Weights of a small contrastive image-text model: text encoder activation gelu.
Rows from block 8 of the image encoder, named by matrix and row number. Each number is 128 + 32 x the weight over its row's rms, rounded and kept within 0 to 255. All counts start at 0. Numbers have three digits each.
# convs0: expand 5x5 conv (encoder.blocks.8.convs.0.weight, 120x40x5x5), inputs 36-39, a 5x5 kernel for each
convs0.0:197166182124124170164183170143103123157191172133113147160206072105130139104085116097108098138156141139137168161148121116080168135132097163167178169098158155118161176161149122115143135075098124077102096059131123124113115150121097087155135126112126102151163091151142150124138113120130141122122134144118
convs0.1:160136104086097157084048103152142132094113170143127086097141129098136054075194145094109117115135132185116083103184191161100163150187142075126066106096148120148162138150095104110148153105095087057105111096115077146094130138135087108083121125112132111132111117167167184161176163151119167187152130143146
convs0.2:094111100103122198127129093155154119117143162137119093123163114124162153142150139145130221139105129128143058136144127141096168125126117113119092077115140121094131129096062112096132089086064033101109124092067102123148152148123117155141145162159198140208169115131148154183139118113116138129085079068098
convs0.3:114125098113133137118125130094177133154075067139097141135100095087099119125150110159171175159072085136111147172132080096095161185156132100143161127173177191163119077143198244191147092163203168165120107100123099119089094088099119139105089130139125101111079073135130132079117091087173145124111138121126
convs0.4:090122156173090088156139123129113152169147127136158132142164133139102118125104090162136141141113125110143140168131133112125142166157129070115156133143184135194168176183143153187126132156154180181155183132140145111132144119177128092106135077151067131102104123103116125134109098121119115128146131117152
convs0.5:140111164123148120141139128166143082106118121132135060129130132076054107103135227173124073193171171144127137233206139125138195174162087108153171143170100076057105135066126112156103077142182183202150142157169170127159116152077129113132181125119130135149147109076111112107158110087138131117126169172126
convs0.6:181189127085091165120094133150085074092103086104065123093154077150141141145141137099112157137138121124115109136120097101095124146146118144139156110155128099111117120146137133126083150155156194160156175170168149097151129106104122146162160185102167139151192148098111075089109093072093112137108091072125
convs0.7:162135135139140141144122117124091120121164122051108107110101087068073102051085118166135120116176202201155146072128116132123115085106077136098140142090127128124159160122120087129190136092105160168095125167182145137130164157155077092064076087101154150117055174140135112100141172141063099141105096102116
convs0.8:176119071081133124081048079099122089081083120146115130102103106100102080095119100075060060102142125108090087140114095136082132079100102129139092119074105135097129142089110129135111122138101137107130157152135130089095138154144156116181171102136144144150141154144080120110158141160154124115154130158136
convs0.9:133160143139116140141110112065075139129056070139133053104103152122086107035136100125124126118129147129104182131144091068164182150114124073173153119109137157136123126195227157117143171189150127085135125143140101091121110067105108108092144113096141146133122136131131151171103111171164146091117123144115
convs0.10:165157123108088141149191119082151168172182122070115156156115124117075094127127150100100134185145121114103148157136122089075106064103143167107120121164182157149156161136140108191165102099138140138150105109128088107170126112117099091142086114102125103087063117109154106150123107129131126122110151146159
convs0.11:155117100109084089136101091094126092083070076182147055086076149110117043077141133128163135116072149148156100098168208132046070145151122088071128170144145175139124125158155163157121146141207167130151183130160135133147156125131114100089153122161165150132119186130138119115167140127140144105132088167156
convs0.12:133134125099110167102108139133118089093100131125077080113100144153116123102087078110103137145120079080089090097119108081118106135113106123089164113124123084134178156088151135138159134120124142144124150093079095124119097074096138112104116132130098100118147096124120116182085126190141161083118128040130
convs0.13:136155165137118117111114128199146115123176184086098125126149090088156152131133137073136108100086102128138131137175115180135151110139140110099107136156170157171179189125174188171158178166134190120149143117163148148147157163120130071054093055132057068080043147129151130128138131124141066163141158159153
convs0.14:089102096143121078112099115136094110104114126112096145126086136118066104129136178133158122120195189182167083123183174128117111128156121086152162139107118119125133146184089098114135115106157164149089090141105124128061135100107135116145156164179140142152094189145099124072202174098127176103129153129210
convs0.15:165147136108142185155139133158159175148175168166139168132172118050142120176114130121128157157141126144144109154159164136072096142174139125120123109143160118154101144117046139134158130083093143172137102126158160201097109156168092150131126107147101117101143149117167155115147136125110124175171159099113
convs0.16:061114157162130077112164181132087069137170126125110170107176151124122123143108102135128158121112123131093143141140122052157141142127067082114087129106128098110130057146100174102073124151142159168186158107122173189153132172132172161138157119132157172154115089125180172143135111101144138102111153122117
convs0.17:094129162140071110178166166110084148155134120156095113136122165127146120124200149124113111132140124114146065089080152155090093064110136128128115117087100100125065106067119135198137145140169130097140184134136121139121139111158194222159125153185190115095099198177133170135132124140152121132177196215132
convs0.18:123167104089159128163086109142080108063099129067092088089135131129133160107161121151137138147083128115146130087113153148093092087117160108116167143123080160144153158134127129144150134119178156175126160163158120132106128166113122121128080140123121102095097104098129114091128136122134116180120171159134
convs0.19:099130121078130076121160131192111129158191141073102073112137107085126069108115156135133167107128168128128042038067091159097065107161166116136110138182091133096177118113093070121132104098123095102110114109080108080120123138130111103096082112126041095086115174091127109113151138143113125200125116164134
convs0.20:163108132125076160080073100088176143151094112185163138157155145136134142170145161177156198118205136105121098125183157147088127142164172164175202158161101106143160152120158144140121127195157127161078157144149124106107096095086126133151164185109103146111124125075085089116137154149112159140181122174180
convs0.21:147138106102065143108094091143191165122089134183108100085102162167135124121121137066101115098071077090071145113127138140167145169119128112142195173175156189178178140165186177162141157179218157106139155125140136116142126141161085137110108109153136115132118085108110137122038112098121098116062103076080
convs0.22:104121105118051104158087075093138110062080117116069146098152106123113129123133126173145109063119201168116060104166157217070051094126196132134103102170094171118125127104110116098101142133117097148130137128088120117132105115082141100091106162180108073097098172107097094130153090091102098141084075122108
convs0.23:152171124161142150097119112111143096118147111105129115141119115117138096128144139124139109103156117076069047091139069100079092096068104161121106119091106066130090078102111141125095149147196180149111149175177159137143164177126158123201200142166146177163157130122120145180130089152130087151169181182102
convs0.24:165165153181093106126189175128128115141159114171126132125095120105164108080056156111121108113088058046119166099034060101122097075068115129118107113101128162104058068149176158156140187170217147126144136116155138145118093106096106115120105101136132097118122102121122143146102139137118131058120127139097
convs0.25:117127118120122123089107091095111139133099081139175115114096140161165111078140136122131110125135112143149145114133182177140077111147207100094084133173125169126141136137091106077110127133111149124158121116120181125119154145195091097126195169121105162173184094156164185145123063131075076108083076103112
convs0.26:101141134203183105146110191158086126155135114100135162113098124166139106123114139111176158156117127166147135140140138109129120105116044103108142087089060080151147114082038068101129040079093098110063119108115071087150134118042158126089152125199170134145147148096131201156153126128203167134123114159187
convs0.27:120095067119144055083082123167096103099127151122101046133174169117098135192113082094105076154111114103082140114102108117114133104104147146156153145087127119107090142176160119118139133157111130169140097087126124125131092113131176167140211126114145140161141108156121088130110142128131105111107182141133
convs0.28:132157156155142093135144140115087122144090067119156171098084113152131133112129179190173164133152214208169156094142168167127177148124122091107124079125117086072099101124132121117117160130096098091115129146120107146130163176157087081129183177084112113140148109096065139180111095110133119103076106113095
convs0.29:088111113122137154104143150097103100162165134063105121153124076078140151147106146148138137115131118118133085124111087089151097092115131143150104127146177177176147138165169104113127141108114143111134147068105137143102101121105063082132087097025071101079076100092091131082127154163165132173152175145121
convs0.30:176195136129110151184106140146162167131123129128165105081127144094114141091157091101088138140153097067142123086052103131148150115079130145119118133117095127145111118130170166154138188245175146095184167202219173135129113118174142166119133134179152202067124149120053050073126074086080065181139124135149
convs0.31:091151146100136071145133128095115167108108107119156115103097180164136071088131160159130178095117114135137121100093124156184158113128129128156105130167084063103113184137079129138127179122138124093160119144158179139127158147169168183148087121124113136149151037092082136161089113144153144119114122118092
convs0.32:099120098114102122102071116146112127134135162144094089122105121096111099128123064136153131135080114111176112080113097126062062075098108131122101127178134076076104127118149104133137090134147120135128133160130113168102082092151139167140082149156156116077110151118093082050138144129118114147109150118143
convs0.33:097107113132073085069109096114122103091102103089092105107105099103095070091166176132115126148121110123121116115097134159092097119108072099091102057028127128127165143127144087149140122078115118105098084088105077124119135120147159118184162185125167173161157121143149131198164156132177179101136132120144
convs0.34:115145108148166140111122159171111127086135165120157112144112139152192155113148168154146113191181178147160135188144132097127133136129151137114101156114160150141162150147122116136126128126133099126174140126113106140142138100134035081082083123105103184175138151157205187151095139132122127101123085082114
convs0.35:190171165192140186188187188207110154154206156120109177154143103101151134117183123124144165163119129135117170159155095101183159159116153166172151179123112136113113102093105069137132083139151160089121112112137098168129088117118080121106118118084123092088085097113096126133146126128146135147138158142148
convs0.36:107080071143113083131153142112112126135117146073122123113137049072134109151142167171098117195149182141144097159190243139151132153225202191129141164112123075064112132096074084132109119094099094097083121118118091078093165109139149216150148141151149142117140139112131082114145139108070108152132127158163
convs0.37:169128113113070101161099095111100131172087153073127092122133099120107093134171195153134147096116124120150114096082115157127067083104124117126126129140051087130118136142188196118100183169140180130144149132134122081088104116113194134058086073172125085026084134127132123134129091098143089197145140110092
convs0.38:133106108115124094157077127135167142092125132129146095116142172156145146131129089100129126123129087091071149139131162133165167125113075137139103072097064102130068126133081060084106125124150148190147157140146178168170147146132202158130129147169131127149138171134103130116153120111135120091147082146162
convs0.39:086082137137125069139124119193120110121128185111123118113145123082110121068147171141139168097117145188186122084113199204158072094133152192143131121157149127090092101115133074071039145174148007000175172166146028159151132111081138178140197166111125114174207121062095134165146082134124140127094132124135
convs0.40:154147131111114110119118108127092087053043101054102090052087087119095127127113100100104106117060087108087050112086127083082117094098087125074095078134129128106140142106055084123121093099124163122131119134101102136111112108062128170134120120130162129101156152180139153182148132146166186166216142161170
convs0.41:137130144126125141171126135148122167149155191086123113156160068126156096118139107152101086175172137132166109115154160116132129146133119113098131154158158155198166151091157116153150092099095139203089113139090156141116069125110125085145127140164133145144116186143114106063150155113083092116130112158174
convs0.42:131180184191166105127142214163102094120140197087093157156154129112117126115124147153149132133123115165102152184148121117155206189155147200149153120163143081111083102148136124123087097098135115157135142139165118160190178123145147134154171123109181173178202165113147179151137177171096172139156081135133
convs0.43:156123173116128146148137124128124078120145100098112150148123166131180139108132102135151140141127140123105114134121153110155138129160178160127158167136133137178169186136112149169173137101081117117120125075123142155129132128124069101112122118103120128176132124166119150117089103120124084090088052101068
convs0.44:144114146079140168139123145135129150177154215153149176197139127112151122160120161154146161109127131201117072045121124192094061100115168079105116097108087125133110129127127121110092047127122117164080143144191181088160161166153166121099090096138150108110140145115142100071157133135072091150126096118156
convs0.45:161137110116088157187141133122145177163171151128130155154138124101104159182132203203183182134140146158120115114114131126139179120115165138167128129104186175141137084161147146152148149141104151132158085088092116107079119128113108112146165176088087136156152095071138167117118138180188135125147176139176
convs0.46:120178132148111111086124142117076118096131138120128140084114131100070089102131137116123114154106179152199149118160178185128100116157129158131116172123163137161181169146133130109128124098110138106109118145153139162130168188152108047093081044145129117153141127173177142126171141180127113111137101092127
convs0.47:129140146167141119122164169130116129165132108126140197155141118114120190176146104121114093148122143088121147140149139122142114136129074120126153077116109097077122131115124150131155099123177193191102159118137193122162165141170121108138112100096130102113049115117133155123122127076110144096106149108163
convs0.48:102157109142110122138121092140187131167116053168161145137092123143137158112157140138153192142093129087149116116079062074106127162087095080170164177078184183216171158154167191149154151103140156141118142138135176170154131151122126079130107078093133091091093106115112139178075114116094104045110107147100
convs0.49:126104121109130110127125115130123147134127129149146157174137221141107174117145071092151172154128107101141165129082102159110154136115146097121107172134162115107035112160134114139183133137128150177160111108099128154161105064078125165187156122140123172093106117122172124107128098123109140153126140158161
convs0.50:169153102061118138126077028111141075094046104138105110095123087131110138165178142137123109171133092100152155150121113151131128131125113131169146115124128136112103075141134176103046084095136118104069079136104102073125136104076129143150132168098113109133135133122136126121118147085124137174132096153130
convs0.51:120143124126102142184210176136181158207247207153178186174171099157135148136124110107122100133191209169139100146137120137136057099122112184141105127168172161186196152156124127117110142119076144119152115101175132137158172148097090118129134078075127151154120095134058090067142157113102098152153143095129
convs0.52:138100151161124169138120123092161138104103038154105122095035106149073103062099126119150167114128086131122137144105098141159109103110128136109060061135154164127137107170143130137098187147118146100155138165116137177187137130091063042085100126115123130106109117076147128132104100133134139084096088110070
convs0.53:129165128183122106089122129089136081157113082156141143112122139149153115144095086083071138101093105086128111141116083166116120111108097126133114124120162138143101120152156159152158122119120139135135127065148149115076135084140181114111103150126150122124169104191173160145061144153127127103151133106121
convs0.54:162141127137098147123054084104171115041041084136080041064097142135134156166131149099105145113125089067133130077133165180057105118127180091155116164149125136141161123168165158147144182183177155176136140139101134129125125133135108133128144074137102088111085111089053100141123113064070140184120143140100
convs0.55:109139157130125072105115084118130127101101123163143109140141125169197168194088088150143158095099118095140175149121108150112112148203143106116124154154119083103117142147151139131150157137155153163159158172178212134116110164178181164127156154141157119155150033089096079093122116090070075088114118135130
convs0.56:126088110127119120127111103096093089135112118116073116152143076022020102108171156112138134159092112099115149122114116092124122156128124122118128140082158137168155141145099092075123113120063065080157132076101090120109148127126102081109141121119100139164154147091142181145103087152197208095145176197186
convs0.57:145170111166106156128132161088165133173127100160132188112113173112140104081110076097112129106067107105144063120068085117114090114102124135114134125078162152134190184181174157137176216202089119118165166124138144188099123102115085114091107097113159111137115132143165128132134158165131105100097115133158
convs0.58:185154151091082145137068073099168068043007055142098082038035202162114102061091097109135101106065111077091134101148139126131117164208192122161176192135119082092132073119088097113086132094126117109113144111130118091115146171135149149117133148118153121154153168162142134142136148083108122103083113123068
convs0.59:109093100059140126165113072084123176155120148103130128139118067091118121159169120079136201155119085108142144123051173124112092081127145174147134128122091060073095105061105136134114090067157130171140096152202153142116119154188167154111111115196148111100094181188077066061165103109060066119109130104102
convs0.60:133106117136113081118126118139082100123168099068079163143110074111132086125122157195146140051129204148111144132133132111124119120071069095085111075074156124107105146139117116129124109122138127118115174136125126133137127150129090112154142128119102096119079103076109098146118083139162153133122156159159
convs0.61:125141122089171150102110119090138178131125101158191124150111146130157108157123100106145140100068029089152137055063094129067126116111104142140120145146145114119120042187199217189100167204191172138193196178145158141135126103121097092141179210108095119125134139135116099140152100108089132091134132097072
convs0.62:123120096113097110144157107146068130177196103039063125181159036088103139127093108117054093144199148127098155155187160136076110094157159121090123146149134138177172159130139162135141153134102137150147141110135149138092110099120129116106137074116090127111090139140142153143163115127091093158126089114106
convs0.63:131165128101091114102186186121096158146188132130136162128119137144184175154133140198168171120109107143161097123130115107158147152172101136203185130125108148175125157114123097121129095134122098161139101118132098159162172168152173087125116133131097125144134116083119119111132098117161126146113094101163
convs0.64:134109141121079138102084094159107127091107083081057078069039084078127078047097152129148140126139096108102069121118098124093136097134135133116098123169083149137120123108143104101121111121139122093175104095112086090134172131142085091117131124127101153114207131151158159210098121178111164145130113105160
convs0.65:160139131161145137142136088124088088072103107121136148122118111140137102101128130117082093120163095096106131121136112061121166152088089100155161115107161145143135114136126086155151143084110136134096074071127142145092093116207091104150129116079154133121139141153166169126130126158141139080075124111039
convs0.66:109167115177117094164124147151162143140093088146113126122047169128126108064104109122101130160078066062160121134060100116194120138082092108179196150123128186131120131180190223178117136254209199170103181160155128106151102122105119120161134137155131133113134120102129106060141120114120137100113103170142
convs0.67:150135161140119128133167129122148122096078122123069095105143103136141146098181130037083136197120115092141160150123131123127156159121136099081132133121084149150165140118126152188154143117167160156151098131144091124140109102133132111130032071144127097087102115110116134044100051126170125095059193123120
convs0.68:137150161116081147196109151147115130170105150147185163156115198174146131133088104098142150093097090042154162070019065117138103078094088109129109084098109100108120151166185130128144138119168120100132101092117133132095134149145157202157122172135107159135173104127157138151094172133162155086168167135102
convs0.69:124115083123124100115102091132154142120109143129122110091142082147079163159109115090128111115129090112160134130139089089118134123151119148114097121129154138131098142179126140148145148137136136118111064101096098111062058056149072121140119104104139149165061129112117044106174119127130123133182211163128
convs0.70:112161146112097149124151108153146122143110112158075095110099139157114135128132111095072078112134135116092120142162161126146164171195149142121131153130084126139159151105115147136170120163126120123137129122123127147118142128089170178151154102190162148139128134129111104078110130115151125110160159131150
convs0.71:133119134090117111175088149158064080098109098029106085104134068082116124058094117130121092118119175104128158141134128141118089101133175064043087086152072149093147150057107097114110095105148151148124148110128129161130111127135124088104117175122159155131154120126173184132123134151139133143136119170098
convs0.72:139155139169131105137153127149109177213163152113173194183130117153146139135133140157147138209175154165172221172190180136126119128139117141127124097092149124132176146120068131114075143126074119071170120118080078125150122114109114066096084139120059107123137101123127124141096099108156145112103120142158
convs0.73:125128118148155115182089096104129130086062092100101152130113106081125132114145140131133151127084107136127162159080095132149243148091081148137142147131118095123129085113138132088088084132106123102105140086138137165122128139136126151171133108105158120130090102154147126123072083080125119104106107100113
convs0.74:139128117102125113137088145136115099162156141120054139143120127067080108086149146126138141150154139129146154128167164123044121099128092138085080129156087091066145121064082058147104130087079133079117113158106102098133082117160141123132147137156121124147154127118123132165144129087117173128148084140143
convs0.75:163183152158141130134141124171107112131129064070085070066078101110097135107116098081129160128099058076106123079061079122080128120122144082089152177182118164156109073152201185181105188203181182129108106118093148132126098124133115124110122157165084075092127135119105100109143117144160118127129163158130
convs0.76:094080068065035151134116108063135114138135096110137128118132090107120140088144102125119170114143141143129112081107118134117071107073140114122069108084130084096089156142088069120136117098130107079170111125125142139116139130160143158128131144178146138103102166115135114170142148212186196144163157170161
convs0.77:119151146188164133145136146066108163129165131109114109117124092122145111133105133130123089138105125098102142118121112104161153154151115126118131154140127175207179144165194237205178180198214187134158125167177136150110126183135183133104101073185153135120128144140115129096141087126122089188119162190148
convs0.78:126133085119146063075068065099072123094085095127109126112132108080101122095109154153205150089118137177225060072129108147163152144148150151095132128126115128118055121138138141146165113147163174141133154142189115075114119055114154157167120102153108147127116133128066134111175137135150165172143127156153
convs0.79:135163160100093146176181099057149124152117083135126105120088141103128120070150120106143111145124084121151174127102140162121082053099144129100079078133074077145126159127096116138109098096106112090119128101122132134155158104132160087135101109151065081092082184112106102125114110159173152075125142174151
convs0.80:133129151146096084129163125103139116165138102104105130103104098098141083078112127075114134087081097179178082105079096174144095077113094127142130114151193170169169169176131105123136160183107133127159157148137126119108150157149116114066069076156173100122116119123138118138123132137102131096091144156130
convs0.81:189153168104150167122105113158104046079116151099089081118082141141150102086164092117124115171161145210140107104178171208142196147154132092086127129098093093115119067124102087068148104132121128136084136163131163102105164150161156159168159178124146160210196127139123152150163171161112067138119133097088
convs0.82:125107120151080131116081097165157129133106087131134151119137151129126107102062077108127117134104100139126100146089068111137134184117091151150136173068150083108112107166195153143104143179157156140145130156192117135103144197136112153135135170163162116095123110135106136123091103096173126123116173147160
convs0.83:123151108171114083097139123129083130156166162123123180153131128170132174178140136169177125198183180178129160116176162126130154143144149132123103130134170167134166193162082096091136089113114142121125116088076125118128134110137081081082101111102083112129179114139165186140146192198139104131121119127101
convs0.84:122092132102123102145123099120111166126170133076151127166106088086095126088114133118138161068134152190176076065185223190065096108160165127102091086154084097149105116075118133122115138132087135136100143105150144144145127163164168109142132098116129108089126137139112089122086128097118118130101100135156
convs0.85:149137141136138111092115132180107100140123149156100084085129145125127090131130126153140125124162138127162154152163143185116143164154146061144202132145136116126141146118169137129156163136139106112121107095085153114094181191194123100079075065070127096093134057086108170123106136117132119138180086103113
convs0.86:110146110094075111111167061075138154154095113130132116133110113082063108081077120119136178080113110111139080078100142132108090019119104129138045074101087110113162176159094086157118073078097129094191118073113174160190145110134158114084099168127123088067100164163156172153133183190155155133139151157112
convs0.87:077137137138141101161098111132108116082101095172135098077090126143123102101114100075080030129108062117097109132128105069107160197191095074124126126110062105128103110100116120124111079120096132101109059123162102129125120100120155151127141130164155191165141166164132153167199129111120153145121116124121
convs0.88:128115135127142151132100089152130108091078155105118089053097101107024060097125107118153162095112106129156154157130116182137144172107108147164168110098144118106098102062135118137112097088115123143134114120056071154095165087072110156150160100159137144144107153133135127138096129155174190129120133170189
convs0.89:142142138125089200178174144137136150193131171179148122130190143139124136156128112104129120141143095121142166180131158169154162198177096117175164180110122113111110118122130125108144140155140176129158160160140159135133176160130160151176108073160102127082078088101115108139078077114083136092160105118142
convs0.90:108147173206193103079132129206123137117151157165135139119124156165162170181121126152155120131105114127125109120074098169105090114135173167135118129155110122124123119112146063096139148144141146121112116143081145129077042087132190210170151168145193168158158134155158153150077145133109102159228140102045
convs0.91:135119123070089129120141185105154102135097119117107132114077120105126114048150108137122129146156127133125182172161124097168175170114130157142156139094180173195176157148160181151150181148090134161089119138128140131151149172168117095097091073057112091119086119101145160119081159101110123051097097121112
convs0.92:180147150145135132116197130155154094097117121145134097132168117132127114131224174150127132143141115134118135180178120166167159152121172140096127118153104105132098121130138147151192150138158149118146146157109123152166127124142133169193161161128160128140123158079103109133127107131164165102142138195185
convs0.93:103140121129123134134130125089061160147107085123126180130125057088105161134159191106164138170174102112105159153103138135173156119128131142156126127148113102120091074116115163175160089180213178223109174151171124098176147117136090173139152096170142113083105154134085053103162120102091074148118117190165
convs0.94:134154126074163172109096106139131127073068111131106068076117126097107097122097146154129109115125166166136100100113130092137122131119119149149181137104102090126156152125104115169193134120115109137091068115126151128115139128134143101065051101097082103111125064135171145131111148187185152166163136150128
convs0.95:138143133112140139096104141153118093100103128123096038061098130113119097116127110080130119102109115093085136111107131111127157135165171160176156135145099107140111046119150152134139135142153154109141164169159143115165137142139154118139138153166148159148160158148139116154113137151179177122095159098104
convs0.96:140142141111151090092134093122090119116076138148132098100130129132142124127152103172209189103099141125132090105137145155101130159133099109154170133135057100147155126063106137157115101092172188137094134175181107147116107108133177122107128154193153140096158154163111125130098125137130122129122093099150
convs0.97:129123127072050120152117101081136084122080146087130146126182113098135123113125113106060091163139141138111122144120105119143097126154124135119116076120143157132131098124131129075109104132087091112183153127146132154175130153123102061120120166074099142178170113121144125145115136108169128110114078121114
convs0.98:169083128114105077098119088076061049044080084078100064061065084111089087105071095117077111103104107119110083057110048094091069099070079117114099111078141162124171164101114147156106113102152125124113105128145081105105133119099118124144175119142166169129189136137156109203148172155134143184201161169175
convs0.99:168142114076076139115120124105101083081114070075066097096088060105109115110150136117150096177097091117059107085066092092133127098082105171114127130090159134162166171113068081137129041017038146092073061116113141121112099098062088167154149107125182147126161120127134127157124164172148182134164160166178
convs0.100:169149149099138102109083052085124054054065092095085110067083129109065090087144118142211104136129126132123148125110173160168134114149178139098127115142066049102065105068094117128145126128128131151105131167163152128159150147136163148137102182161180141150161095163132121108107174134079088110154115151057
convs0.101:103076147056117146154100080110191181191184168135186205170138164153094147144076124139125125105121098114086097104160159086038037054138112086087084087127131166110122172145103138132139140135120108167095110108117162060101087152139170144131127122110131121118072158168087069102239175125086099222170122093116
convs0.102:152101121132146131163132148149153205141109103167197190194135165210195168153098141140142174171151148127134127125146154119146128147153118146169186213195166162159163156083126152142188121123094156182116100116122162094115103120132057074091094111112065102118113150071067109102146101082118095142097139127072
convs0.103:163129121107134171177101059125136146086016069133096073109082147075093080125121142161131142169142154202178162121132177172217200127139122178195154175089129131112105114133091081048127109099115071170128112116145145119131162153119151157129132142138137111129140215177189156134193126155181180148119110154141
convs0.104:141139107129138141161127095108165152132122106151155129130113122131124153129168146139179113124104118099114120118105080093167122141126105137174146146097144076112135107131082123132109072114176137143070098165125100095150154112135145134163192185195188190184195188124136217210166175117154203153121134120161
convs0.105:196182165148136143120111139145110046105097134103077063085094082088088108139192127168120124225198206148126171251172179118158172153128091143147187223112129155110125082127125098120112123109119137130115106093129171105126110144147137135170165186097111186189176136152197134170134120159133115116155097108128
convs0.106:120191142102120115129139062060074117097096120083089109100148140140118140150177118129141168149169173182144151137182198151183136095160059173121060109048143113111110100084106120136136137120180174173188115181162140152145119184127152156148114133122153105154123122133176133123159159159149123116133150119095
convs0.107:099120161151147137143089135153148164122101134090100141153160081091134131108125155145103097119135219166150123146134208164124143128127117122091040090066118117136086149110114118091112139140144120114150148137174181159135160137100098111107124112071130107150143130135178099176151119095125140074101077091096
convs0.108:154050099073079145090065081068148126091131126182150128138068131138133112144098169195178171175177158160136151161128065084176104149126134154148145127129141116130149167157129158187164120167158188104077143183184133055113142165182145154141117175183134179098095171127135087104156169119094135126134191126122
convs0.109:146169143168126129134178124137117073122157142163141117100138166140182125137146165113080114144170122127117148170153164151155156117102101150172137154085155122142201167140171130116155162102124103131131135130115151182146148161168100126058079140109078122117136067130170154129116160126125129088071145099081
convs0.110:067108092086133081103073092134069057108147154085107106101119176152124141160161115140118136131097144138166167158157135136189138137077089175149102078057152124133106076124112108106113106074119106145156149126137129199201148168150139122132169183136189142170163131168138171197121124086094118103120092103139
convs0.111:126098095131126100135138136140093108108084079055079123113097054088080076117094155177153173145145130146101098126093109118120098101108117136140109091130076080120113120069092140180164121096121156095105140125107083083118148104103128128125125123121117094121089125109136136108144168215130161141181189166141
convs0.112:138149112134115137132123158098116110072080095100072110113080164164068163127104116173177165081083151125122086109068116133068126133128141122131148142117162117109049092141121122104112159151168176133129137174159105055088094115097122091115131122125133100116115143120108101143126130085141160128163125139195
convs0.113:125104104110091120093137128120140140141133087067127146146159084069118099095134100112125111090093121090124138183121136125128116116072135136079072085141064129131107086117148150130149082158139150127105131149119130155150098124158100076090117155141098107100154132174138115132171171210162143164174145182112
convs0.114:144128172140132099146138137192097098100138184128082097121135164162112135170111120144128110124131128129070143159161092124122126147146136116139109131132092144132158141143141159146155117128168215187122155143172195112152169153165136149070127146161145096101155174106030077085127112092087104147154109082076
convs0.115:125146102122117106148140121116121122117135113122158107185145145117140121095142147111125117086177160183166094096132207187141104104173177124056029100139069112067090127109083094107119106120143118125149105155095133042117116103124141151141166131122122121146105106140155127131097115110133128157173148120084
convs0.116:140154130112037172168131107138158166149143089149164149124161155189189107121085128081123106063094156132116076059080059125095083112084158129112070135193170115152154167134092086096112134103117108081170134136132132174149127137116056097122094082114135137141145093080101167155082107145129111071100125123072
convs0.117:118149103123101128080081102129121130107128123135114123151139104114168217182113185152131121110146147135163145138130150117140118069140124112105109103133096131137160111125185156171118160139163166132089153148137152097133144134166158119129127108108123085108123173090096125133145106122144179139180154175172
convs0.118:145077099097065180151127114116229187197158097191195187188129169176187158140133137131140143139116084113120130111065068090119119124125119108112137117098077122116131097117123166157099152165188177151095162136151146115161091127108196178131139150151142138110095115094092089143100113132158119112167141140146
convs0.119:144105086098068166107077157142124102116222143103081112191143199140104142138135150144103113146197236166167154065134136168109110142141152143159114151102142144176187187153088121147168115102167136108183165152134140162155155177168138123151125135112101130090105140131156081050087120123093066129151117095110